A small waveform autoencoder, trained from scratch.
Model: 6.6M parameters, waveform 16khz input, encoder arch jasper, encoder norm batchnorm, encoder activation relu, encoder depths [3, 6, 3], encoder widths [96, 112, 144], decoder activation elu, decoder widths [32, 64, 128, 256, 256, 256].
Rows from block 7 of the encoder of a small waveform autoencoder, named by matrix and row number. Rows with one number belong to one channel. Each number is 500 + 40 x the weight over its row's rms, rounded and kept within 0 to 999. All counts start at 0. Numbers have three digits each. After the name is the row's rms in percent of the matrix's.
After each channel's rows are labels from the 100 clips, of 14976, where the channel reaches its highest value: "strongest on" is what is common among them. Only what is clearly more common there than usual is listed. The data: chords played on synthesised instruments. In brackets: how many of the 100.
# convs0: first width-5 conv (encoder.blocks.7.convs.0.weight, 112x112x5, each kernel summed), inputs 0-111
# convs1: second width-5 conv (encoder.blocks.7.convs.1.weight, 112x112x5, transposed, each kernel summed), outputs 0-111

convs0.47 112:506476512484528540567506503514526475524551485497470612524509487526464491448509551425517512469512553503540517502518535504487517492560538552514511490441518490513453549521507493535455438508469478521467503609520514591479506474446537484500539581619547491490466526510491483530552590546623456529509501461493527441526493529476557474468480503569
convs1.47 150:533429527488551500511501487489437555461451534482514510563507547436450542540516498560551438445500543573492462559500519498435547500576554515549499534550452524478452486453491490500525459515535532511466463440496547503464503493529459555471497557482545501536547479487533485554478400497519570449459512483555462499452501562549450536539549523587
strongest on: mains hum (48); electric piano-like (41)

convs0.24 084:477451493466589508460483534420474460454544537519496549462499462506489559482434513526492444444406479537505503460494538492540515541584498498492535436449506489559459500465544493553490553530448559481519576508502468512494514452490497509431518526573500507466442563471508502494502436458500574402502490470455518563469459452519521495519507452585
convs1.24 080:495547520448578528446572548448456524541497526505463545438542479530480540514521498541494558512564450389454464517493498502513454514523476552548483554475541530519418456516535511511490514509545517467497563531453463513518532436555503496525515553586518505524494529441459504493475446539494551516550510631482492505462521439522507484530574478542
strongest on: horn-like (87)

convs0.16 100:455398456482438503487401480539465520485460481469541448498487520436459481509472540491498408465507485497432474491446507521493488547557472469518575353534525559517481528497476526479512542533466484456438448443522473474444565508515480503422445466559532545495492477527467470490437476561449507474478503497541528439502489487513458510493526476487
convs1.16 077:501555565522538547460483508543489515472474496492520509547478545462421469511548473537507508522472503544505481484485488510507488488511641488536510501526522552534540554532514569537504524427384571428502500502474464456494461539515576535515536490572548537506492537562518523492470477475546543461560595454511525538522577501495483490525584475520
strongest on: clipping (51); text has "clipped" (51); rumble (42)

convs0.11 111:518504499467604519515518505478537482520566526500506586518491510525509494452489544476464557439496510525608536500524533509522482507551541574509502566413532470518453472504496455545490443492479507498479636584505543556519476492452512519443535482540508491483434551519501478515542468548571492471486484490431523485521506474473549507490472482615
convs1.11 133:501488527446555488419516450462479557483439526463496508542504553438434530530524506552573478482457522537433450543473549475426521501533568545554506522532506527499454485476457488479544491483528505505467507470525540509492515510552433544491454513487555509511527476455509484539467392500520583436534526499507461515429517559550475542537583524593
strongest on: mains hum (46); electric piano-like (41)

convs0.25 105:471474487467537512497419470522520506472542435485520580535500443478518401439481530432449497433542487532591514507547415541474503525448482479475510516468514431507452494555492393469475479490458510531535532503481485528522509497434486472444540493557524479493437454536548531457543435512532466423430499468502545512459465492456445511503448521490
convs1.25 112:535491514454532431462489406443492547460447496428534483530484524443428468521502503524528433469455543494419468548454585461379576504510506528503493526528496513492498469466419449498488464498496472508478488476495557497458493459502394529425467508479541515508512438428525483555479466503472531463501503502538462525446491511547439510523511530539
strongest on: mains hum (42); electric piano-like (40)

convs0.37 077:494443510522483442497442492525541563526453500468539625488526526526473484473549496479432455495593506549575463518386501494460467529474463528484553457479516487534531501489479574531514536450485452479536509478498510436497621519517502516520481471545540495489505427532476522496454494546435438490466475521581519543504527529472441480467516529465
convs1.37 080:484465484502562483503478487546525539499475494501517556526406583479494495553548462537476511510576499469508509514511492554462524505537467531535490447446526495562568537512481553571466488493527540435497527526445477366457412570458534490493551476480562501492525563529512493466451528421518528538499517528536569514484500551463540469536572458510
strongest on: clipping (58); text has "clipped" (58)

convs0.68 103:496443487538427541496486513487473497475455465518502566508468454477442491528542516542410433476528509525489490492504498511474522483486486458479538440504458519655511544465528444470443556534530599524515466484467469511475452510498514487461501492520477554512508531519514463476439496448543482444499493344508506460504502441442476465500493520430
convs1.68 090:430484429541497413444471530560469526548524487504498489568493471534515502432498491495473524482502476431473497603459476582458543520444463509524504460485488470549462473420433536526488456626520510511463447499527562418463503498566501491472501490518446495549526520467478449435551532521454506524463493492494471466445507490573524534503520467490
strongest on: horn-like (74); mains hum (39)

convs0.90 105:510427472462440514512566534484460489508469474520468510515492490498457472474474496500443465509492515476490518431509466519465493469462457482526479375524449534574460560496514455538398547519481527441438431536491495546459466505502497478474494443505482483473514541521497466519437483450515489410422509381436563457456471468483463441521470472489
convs1.90 106:518482539494576475375445553446481547510511571550534482560508576501507556444511500522521512500512519441433522542481512496445537495553585491575501530515485505497452459458480493523535480464552487504443517482498559484493498519577443563464459570521508518558540523468485447473513488495530556458439534535552504497471479525560480562580523505507
strongest on: mains hum (48); electric piano-like (31)

convs0.46 093:475533503493512492523513502509500500519533503517363539507470489525490521476502473506530520488548538540521490492522510509481478343541531449519312460508491481527488497469510473552490480508543484424477482516423491537525409506523493511501491511481478360497485498460464479500488506397478532533493494504537514513483493512521530511487492474489
convs1.46 041:522438519515458541479550509528457488482479523523586583446536454539516500450531495531551539547533501502523511472479489448533445542487501575521575555499535465516495476508492504507513524458558559484543467457434449553562514513513531547614452551480516542495495541435626557525478515521537471483545529484499486495492476521527449421481511440484
strongest on: mains hum (57); electric piano-like (35)

convs0.64 100:535479518460545513532510457503519544452474491446465516463526557502533528516468539535425472448530581586534477476487514470508537507492578494464524443452528550553569550502561544529565506500438392510505553488479475516569515472472467503511500505464470530436539456518512477507492616495518527493486466465505533423514489538506494496539475608443
convs1.64 108:474519444439476428478503486508480450447516438502507513467482480493541432453521481435504495480462454494492515460444507532505498515468495517450500488493484447476459436507419507446458503569494480458489445533510493469497491380481509459489442481457492492485515445459481527488483535497476479500477317467495521434503390482481511462463436477519
strongest on: quiet level (84); block (68)

convs0.79 111:512462501517549560520526493513484467475515524498420549521506516490411466513445531490501471411475516470541538506512497461523503513526474536456519516429520491513416520504519428472461437480454473467437468566488538566471506470447544514397546583598545510485487530495465410494541547528537488548458447522513473416503527476462551490489499466534
convs1.79 131:527450525490545487520478495471479544459446571466501456513515568437451547595485510561537471456475518547474467568499547501411542492599504518515498529553477532467465461471494477526519444490562557513453464490492545513480506477505464577480488566480563491563548485479503456522469436493549556452445500484543467507471490531555443552545557520554
strongest on: mains hum (51); electric piano-like (40)

convs0.10 075:497490462500515495494598515488438535479561473519493467516474508501493470475527500495461502535501536522510548513476521528566455476496416496520539555583458435525490454463455544489495452570549557495540484567488497518491482506470519513622450531453482505489544476474506572487490487511458482428519479393485485337545481458497528513500488494513
convs1.10 121:425520527456482548520450469538525480497505475453511507496471479476458477472445507489603509525513502485512434484441397461523507520422431478466497532536539490519496433514467492467580494495521473491498485468504487354435501486449526501529547501555568520450448471503485522542526480471577542444511495573525497524432532551500459539435512514483
strongest on: mains hum (48); clipping (48); text has "clipped" (48)

convs0.9 091:515465500522561523532478499533521492517511501503385518510475499550503503519481490512429486515540547551539463497523496469504481388538607469500382455437510499492491500494515489469509538458534469525495551520403528495506363500523463474491493510474432394504532466510475448466496531384494480502503479493486468495522513523518476542480519533482
convs1.9 053:518487426430495442545579479472445482482493480452511565536479472470584434451544488520523509549477454539493508475458550521522562498524504523484547445539483494456484452475457538456471453611524456467470480498532517554477532430513502517482461440460489526419517446428516500504505542529514519607523438513543547494513441487527456487488444513539
strongest on: horn-like (50)

convs0.29 084:482490641495459523500423450513512501468512476484447554518458463474498505438529509466491513533584496570485481545502546452477497513549487557506524568458546497527502471465445536505531548530477496454456483527499502526563473502471497462509475545545496513520511498486453446521524588599516508491560508449504419365521479513445515519465516547489
convs1.29 092:493486527466505458462475489442482515467469455545480521562514524484518520469654500470510518497468536556409442493473519521401492502507548516580498541474467519486457457507407499449495476541489559472461458472490521424528534491526505490521484546462506493534549470431553440545451458509539512533490487491414454462450436518520478435501493516542
strongest on: quiet level (76); block (61); organ-like (36)

convs0.5 106:490453553510454545513549461493594538489524463492485545492502504480493489485464566548470423497548577619491502491500442506447485520468497471477554530481551458494550467513532543581526548564518439528485551493491483530549520505505489512528484533490493556503531440623507564460499503465553460461443509548557456454439490516491469510536489571496
convs1.5 100:494505427426474504501513478524477449443494424462446514520489469476546405478509488449527497500451486506486492482416513531498520503464498499435486520544458473506447473467433495424491466613509509461516449465498520478475493382515546475518478465492482501427490451455518513502494527509479501480555379416497501420511424520505514471445469481511
strongest on: quiet level (87); block (68)

convs0.2 119:518488516473536532569491524537497437538545515513474600528529474533467503467548553461489499471514576528536531489516508496518499505553529526501513475436518530481442503548524438543448418447461460503480518602520537618512526490437571503479514549561504500496508507514505468555541537544625480499492448442491504449473501502478562464488450499545
convs1.2 151:541438534469550495494508476471430512464453570472518509530496561445457521550505505557541443457491544554472469551499542466453539507569558520542499528541458538443483482446484467500533460494547509511472473447507552507464510490542452573486462567477537494552545460479537472537471431499519561427453490503568474504456480576561455546564557528545
strongest on: mains hum (48); electric piano-like (41)

convs0.83 112:452441540475509536489480492506397464490505495475482592502481464480448501539512514525456458459498486503554475422524498486529517463496470504473496493444495445587433512444539496470496544515515570395468526475502485503500501478504468533468565431539498495449400525442501487438437418483541521364482496489490564507490530494539482503479529496507
convs1.83 099:444513486475562501419518534542497505459501532447507545470494485504499499518584483513546526498567452405500408515463494529479501498554424547514480470542474472515447461512490527433578549538517537514517503492488471514484495452525507572547553465591563489480463509425472524496462496520477588445549523521581549522472508498571488516486573498545
strongest on: mains hum (56); electric piano-like (40)

convs0.63 105:446531566510460455500341502499453546471496498489472452494509516531539497469531557492422598453589501608497495498511512496484514508527572525495499500448500515534482556460493477460517541481494452490477536471469482540626497501477490508450498510456478495492548485414474480483476467486517517506486510416466498411489560515466481491504515527484
convs1.63 118:449519493409490441471471474480477482454497430450500516472485477451496451429588502427511532508493442517502442490437509528488480503477506512449506503483444450500455441512429499391453496518472483440480479478530489460512498400488495482494465453468505513487458439439490479480477514502494470472486351463508481432484445477505483431453472474507
strongest on: quiet level (90); block (71)

convs0.81 085:477476475517516475519454469507502431521535496505321539488513450570470488492453478492470500490557484486536483499486496496493534362475521513487373521497499489505500453454488507493505493460474520540467512512413513526486378499487510495479517527511506407516512475501414482487496546410484533515516489457492531457486506535541539521490488528486
convs1.81 048:522504517460511522526527474470453543470425478442557615487408514471506513552478454534510488533536523550541514512561538477532507532514540524443575533554496607485556472500536565480473434461514523488480532503477487535461457508483516489540500531528566542511588471500537509530492492487575477574541512486580540501524437416475494466522490465533
strongest on: clipping (74); text has "clipped" (74)

convs0.41 109:487450439494528486510497546502499567461544477481611530502508458521491566470458516487470469458416497520509491489619447544470502494475475454527481437476463414495461484477538407489447524488552475513545494521510479534529503490487475467483525541511450501535473514489507597522491502573511498508437539442436526539446488450384504499549493464531
convs1.41 101:514428518456503461453458466447452576497431497462493457514471517494455517510470489524512411398412503477404492508469568459438544524492510551554532480507462520486470480464496440488452495525534462534482448467468513494410491476554464501462446508490480489576542497430524476539447500500461523506449522472519439514470423490504464457533510567536
strongest on: electric piano-like (40); horn-like (36)

convs0.22 098:449529436497500479414514502430547447507528536488477405450465524553447514529487490517494500492463494467458534475435521504436500508504487472456543488527418488485509514438473521501450496450376510420430451431493516511508508499489440516547472407482475504468503497483440483487497479440447499588485531452491532494453489496523487473561503415457
convs1.22 080:573507563516561550673475480539570580520509495470505456529558557475495495565452541560508495538559500490561517541539523526465522481499535469508489554502492479479500555519505474520503499503590557493528517500498576537499453545481537512479528559471496467456539439529559499465505507495458456531479554553532527494557520553504487516553495529535
strongest on: clipping (51); text has "clipped" (51)

convs0.20 104:494433495475495514523505502495511599440452468475547506489505523475455479520438530535457449487480534540485485511545413499421495502426523359504490404469506497497480491486555435490476492530523451497524526508485459512532486474504505516423516487453476512503475510563509581467461458490514490459443524490441510540441521430385470449549504518513
convs1.20 093:494500454425474461469496487467470536412473456468505497496470480477546452479499505504535476489468496490464455483424549517467522514464490533502531508519417468510439438478426489422420489591538479514499428441491516458501488389544493503509459442480507512498518453436504493519416516496453491505511426451555486498465429456479482397467480515535
strongest on: quiet level (85); block (65); marimba-like (26)

convs0.0 114:492437571529420496497474490514496518502453479517486527517501489529478489525440496519477439457541567625485491516542430521399501493436514396499498432480505486494581477489500499515494540605494438545510542498460514535545504552518477476482464559432405521496550485557506533465497494521508471517478506482502422489459504473468485489507474567450
convs1.0 098:493524458433467493485524490502472457424507416482494512514496461490568435452530495469508510524457473503491467453421528551519492492429497506475490483531408475470455451472426506412414492629514482474483463490501533503489482443526506469488468467490457487455533424479515491487482517509458472501539376474523511432504452492507488459450423516521
strongest on: quiet level (86); block (67)

convs0.87 098:479462481461497503553456490509520474486551457514495635502490428487502433392523562422459476492495536525587507507520486556477493517508507506547557531463508449530471535552493463502464516552494571557557536567493497560504570504400513491480541536568522491498470486498535535489521485508547473443492529512554564529486483489459496498484461535579
convs1.87 117:536445532448543461466515385437443536479435497420524477535499530448441481496494508528581410454490543522460471534451537454445546497497549525544486513546465523472475477451464435505518471497517509504471460463484543491448495479513426574477468518470548500514532437436534457537470470493488547447485527503534451499406510549527466512526536522547
strongest on: mains hum (44); electric piano-like (39)

convs0.33 107:516456510490506560573483485509534471523539498501462612530496461516466509454497559455497515455502592470536512512555500531519526467507509511523495479454527485488474515534500463513463470499486441518483502671503513607503512480484551474498536529564519475516477521511511477567545537492629468491504493438505518419479496503472569513473453486559
convs1.33 128:581408530453541460485529443460445545466442519444513472531497539455460515518487498525570444453457540510456442551491532442486549513516514524575503515548473528450470485423495459519525467505560511518474484429515554510454501477565438561492455529452538512573540472457544460540468462499491533473451512502556458513481476555534437526532544549534
strongest on: mains hum (48); electric piano-like (41)

convs0.57 108:461406522455526549517444503506469423526523472508466519515525503516448488481469504513490454499427534445505500394515468468473491448468424554528482550453449471521423487480455470568447469493436550472422461547491521543451500502502519499521524464480522483457474538460483458524460542501534508435449515443417525384505509471524526465457456475510
convs1.57 114:537486550498549504465521502453474536496500568507502436585525565493483547526494500536551517483477557533489487511519554492470538477571559517576498539525499579438470477464493527492540478469576556527437474467502560491513510526565465568503461550488567502528579491438508451508459472533589577509455518497542547509469521529555451539576518510543
strongest on: mains hum (60); electric piano-like (35)

convs0.6 105:475376469553438487514472465536499522514441458515515530504513472498414499536424501507471375473468545552499476466552456522423527486460476409474512431475485455532509500478482456502433541563522469538523481487454519509510490549523487485454493514434417532531483534539498528486469529516506439448412504444500459529483521476459453499474506527461
convs1.6 093:479473415561472440480498500558469529461498442479483477555466452508556456462501521494492502480416477475465447540464489526454504504459498482481507464510430454525470442444420467492415497633513507534486413436498574472459488522554510485489487438493487493513491445456512477499481514514486451489512426461481441470454508486515469446423447509462
strongest on: mains hum (42)

convs0.73 085:504469393521512491482537513512571527528499505504530498521503468486562478438493505463481502467550460499519485557505540505537507540549524539549521284577550510529525528550464514517536556518514490468532532507533499498461534515507474463446513511557524498506529519497541518461549526485460551418507527435536503452545483521529532505538536472574
convs1.73 072:478475459467535458368563406434507468508487455476433469495497472530515472427431474461501405483467476513464499499444510422538449506488439500514511430454529605473483483486479466528499488398469470471455506515435470490443489487514491488500431444493452499499498500457522468483492520510463457524521490462439473463474446509497531491445475469509
strongest on: clipping (82); text has "clipped" (82)

convs0.103 079:464492464549573472457527468453521569506501510468523458412477508526463546491450459467503484499446475498475487497514532518398509482528519514489476511432475443533556491470422556479480490494506463512480572472498524448482545502476477496492512460455401514473464487449499492519593564444550458615491504605534460506476456506494455518484464449553
convs1.103 075:568520516530499480619509494497510544546505476511489478473545515533470562533509516518528529523519538615481524581549528536493521571475536490528521604490491483493517459484483506591460468522547580480494530528482519589576524538527506511452510549430474510509506536481487470500519509530402419541476573530495476441550479505503437499506516519492
strongest on: horn-like (64); mains hum (45)

convs0.65 114:545426595484427545501528470485543549474500510474437517480509480504462545505436517528441425498544559655486501493494478492436488515474575471484506517463527478504579522487500508462543565584458496502505547487482500496530501492493493548441497520506456509456522456605502489441480507506515472523519491518494412447490494500493502505551473587484
convs1.65 106:479516454398476502483512490511486455442508422486495515521465486498562441449551478459509498501483470512475475465422516547511487504465500510466489498512455488469472480481447520418467493652496499465505445504481521482507488424515515489506444460499473522465516423477513518463468514545481471530536322487482503440501455482511527454450451522526
strongest on: quiet level (82); block (68)

convs0.104 099:461525509512501491488419493492491474519524494529376509513498493512512521503498470489502525493532513510505475493498512502517482342513546465522359475529504514483482462499503483502503500474506499486469513516421507541504369504506488489498504490480500348521485525471486453520494498351491526527507504484463538526483495530548522538493490434491
convs1.104 046:528478512542454465434467483490497470499486546501488521435536475549476479485593509443496532492579594470473567482464533467434544536503533544508465436534579425553469470511440512446565531455470398428456504487545451492487534521543521500476504512482528479571476531477479469482508543556400515495482519478465436523494478547491510526477529533492
strongest on: mains hum (40); electric piano-like (39)

convs0.14 102:459556517552511516473513521514441505479524557513460435471521494503510513496445501455523537462589425461496505518511447504505517483505356434482484448524548454452504477498499427459538533515534444474441492536500485500487469473479501487428527513558546450561509510508387464475497525392532510540473435573515470464517478508520564496506500458479
convs1.14 069:495473516512542490546433467503467543438479527534459418455526521483504509550394520551489453455489522522498471486489519460508531486521474403464508434560543574493527441465505458494489444421543584499453542494563500515480512499461521534445489490505578493520523535456456428475479515539542480495506444491477499521460514492534481472485542463364
strongest on: clipping (80); text has "clipped" (80)

convs0.42 108:469430440494536505540494454540487446530575502480493541499528494546500481430434544451515428453479521442501523515549520502434494513536422522470499460466502479484442511530454422490508489423392483474476422558542539558424541490465540510463530574549530507455481524461494450494543569524542496514468467485455509429489470516495529492456470458505
convs1.42 136:535404518505557503473491460507438550471457533491513473544507573458442531584480497541525409405477532544492487559499554493459555487544527508505504510543460515452458473447500444514516476496529498514452465457495540504424513496503463550415478549499534489558550454485532458531490433491518536465418492501561465493446472554555465555529532512536
strongest on: mains hum (51); electric piano-like (40)

convs0.100 112:497411551500446485489474550470495518488490486500511523469503500515539645506453509544409410490514539580478489459545527509489476516534508481521506508446388481518539494501515499509446526522494452481508501495470508509519487506500484497551470505481347507505528486547552509498437525505534464583431493537507475434498510439475476452532457554467
convs1.100 112:492498446460480447438487526485448502434477442503484494515502503490538488502530483460491509478475474507478499472444549570516526498524518548498505523496414469520429453480467526428427489626562486449522465476505515408488507412517495474495458472486473496504547480464526510478435554531475523528484402411500551455513435442475508413486446489487
strongest on: quiet level (86); block (68)

convs0.40 091:456515502502502447417416508505456519478503510494505570481511549480485504543550462518442465405476443564472493462464491541471447557552485463493547368502484534592466511489469457496483565512475512511535486472518458502463531508498505530406513532582555497477461488499554439464451455534479488492455456596497518484468486442532486497491472492528
convs1.40 089:463490579476540539484363523551488557487501528474524527477498540502442551544397520521473503496589569441508460513544463496481479490487505452466518526489521491519468424520532514487540490466525574543500538518489487382469502506456566533470554487576516500470502481490469485444506452459516522445494473568522519566453548494521514501484566483529
strongest on: clipping (93); text has "clipped" (93)

convs0.7 106:503490511480529503470482448416458531487539537464416434385518462540504520467502526502502457465489498536480480514439489419520436480544533493427496560458501482473481460429495478512509462484433462437419523494530507476506473409429466457516474501484446523464499525490450430495540530433526459551502444513498430424484442484487520523487453532492
convs1.7 082:512480451521439501488466555504473525553515519546486537520527506533543457530556483502485516509578469500462520569451509565459537517487509513494517534468471520511477494449402516481450515657521496421456440541524549529503523448550547467467505569527436499582481495530492482487548546569450507510533403508494451460519471482521541490481481448508
strongest on: quiet level (79); block (55)

convs0.12 077:474432486543486534475628499503531518479490528544504482512492451516564498449496454521477406490574469493552530503474535500511524488510519523517522346516437467584505532474495532420482532503525453442521451485483539519425466511504497545472512507500497521521527470497517505454501463430459508467521463345519485476526475505500507479497493469488
convs1.12 070:502527525461551509460639515486568451512515500537424572471487507496519569504525490540588486524502508642530534455535526474559477498523588510523507586510486503484481547494541512568489513508477571449523538488491536520423514504461532525595441553485475463466554531482496510527515496507494479507521507539530553450486480534495514506525511504534
strongest on: clipping (81); text has "clipped" (81)

convs0.27 097:415411486506542523501499513505478550472511500510464520487515478503451557506442565496456415394524469399518474472505508526553520521507417527502530436465496457579502516455554483443485574525510539492449440512522478527414521461477492506478547544572539511559454493524475472505517543508554470514491494463535525498415474495483522477503523422546
convs1.27 083:503461519448502434459494428455473557476438510479527446498520524477436525527473475507527435438459530532446460556489557469428561518525493478565495464522468533442473454451496423502512515463542517514469476470450528496422502456537480561465476497500512498566532494461483428536464507491501547472433512529575456468441441550541444508538580548527
strongest on: clipping (83); text has "clipped" (83)

convs0.74 097:508498548486532557559566476460513551448485487471489528450487486524491482508527533515469498471592582558501483526505426457515537532474578461436527389483554523561531533469513561511564527486494429557484522503503449549569503411445466491485489491491508548512532449556446515488498593492509491476487451480531472460482483487441520531572495539494
convs1.74 103:482514458440477483495503477499474433477492425466494519452482465486533432453534502427513503517487460511480468476425520510524463501472492507479498511495474456480443429497438510433471478589485471444497456506507483497508498377505549466490469479427498489484455432457493499506467516494479479483521321464506479433491419492489499464430467491533
strongest on: quiet level (87); block (70)

convs0.110 098:435424418513480456466537509517487487519526520517475457520444526502556507441443447473467481459565432465454537557509481514482502445529467495530448430486544433487525477503464516485552488471494447427490463543476509499439415498490499481421483500532487445505514511499484453447521563408491541511433524428448490477471484476513563530542515400514
convs1.110 056:482444512478523503479554402492501491512462483489474551531528495511557433496477601548511471536511530570563458492474496466547504479518467518521500504539520562490499435477475549523550488421571574525448541497556510567495534530526495488538473470451543476532544469459550470484446499459564474507540532401503449512478449512556460556421514462446
strongest on: clipping (94); text has "clipped" (94)

convs0.75 105:473501483485487498479479500483449396518532504480473488469533541529440569496461532554440500499443501512446484390473458484501500512498516522504565503484375487518468527483503553554429520512442564418420485456496504512508501486497491535496486451451525532445456490462449447471439554439520481450477505452421510432486530468548499455478476475450
convs1.75 082:461512482463531492500441483505516488544530510464467470482557529552498474484474503494505494483565450383491424466516505523498511429463476506511433485500419496459480446497483504413488550515504540439495524450594524554467539514571507543500475504494524442463508475367463466453481529580568472494479484533554544488487500530557476484451437474470
strongest on: clipping (34); text has "clipped" (34)

convs0.94 105:476510506502511488469456494493528504541522498516345507507482489512477508513498493520504520500575495504508473499468501494467503343529467476502328484521493501515480511476507459505488480485524529443458520495405495505501368505529483503479479513490497370482503505463453460507488506425438512532499526500478483522451502532526510511509515491500
convs1.94 039:491442446548505572398466462508461497521511487498571565488457483523525469518588416581505477500509504416523473522490531463485510556544581619529495500544532535572465499478514567444524484478494559472519528441499485527475527517513554515511516464459535520488495550453568535506518522480466505477447509470459489466497478462512421472487540434497
strongest on: clipping (54); text has "clipped" (54)

convs0.59 115:479494469442551543519502517491576571514525490513499511529519494489512499453468487514536492512426557478495490487528485518471457510522411380559518296535512535461493519477472439505483583568524555525508548514505509511470561521540491454438455518556533487483505505498519488555507525496528499477498510519490530529489493428466500512494491484574
convs1.59 091:513463574453461520475488501450497490480488503497535516556527503496473495432505482515517459505500566459417526484474502495381523497521604410549498440528514539482420471478487515453509512496542537501454473489476495476451482520572481480450475553493435475497583510489541462508529434494452590541413534544500479513458476509445456511579537522535
strongest on: mains hum (52); electric piano-like (34)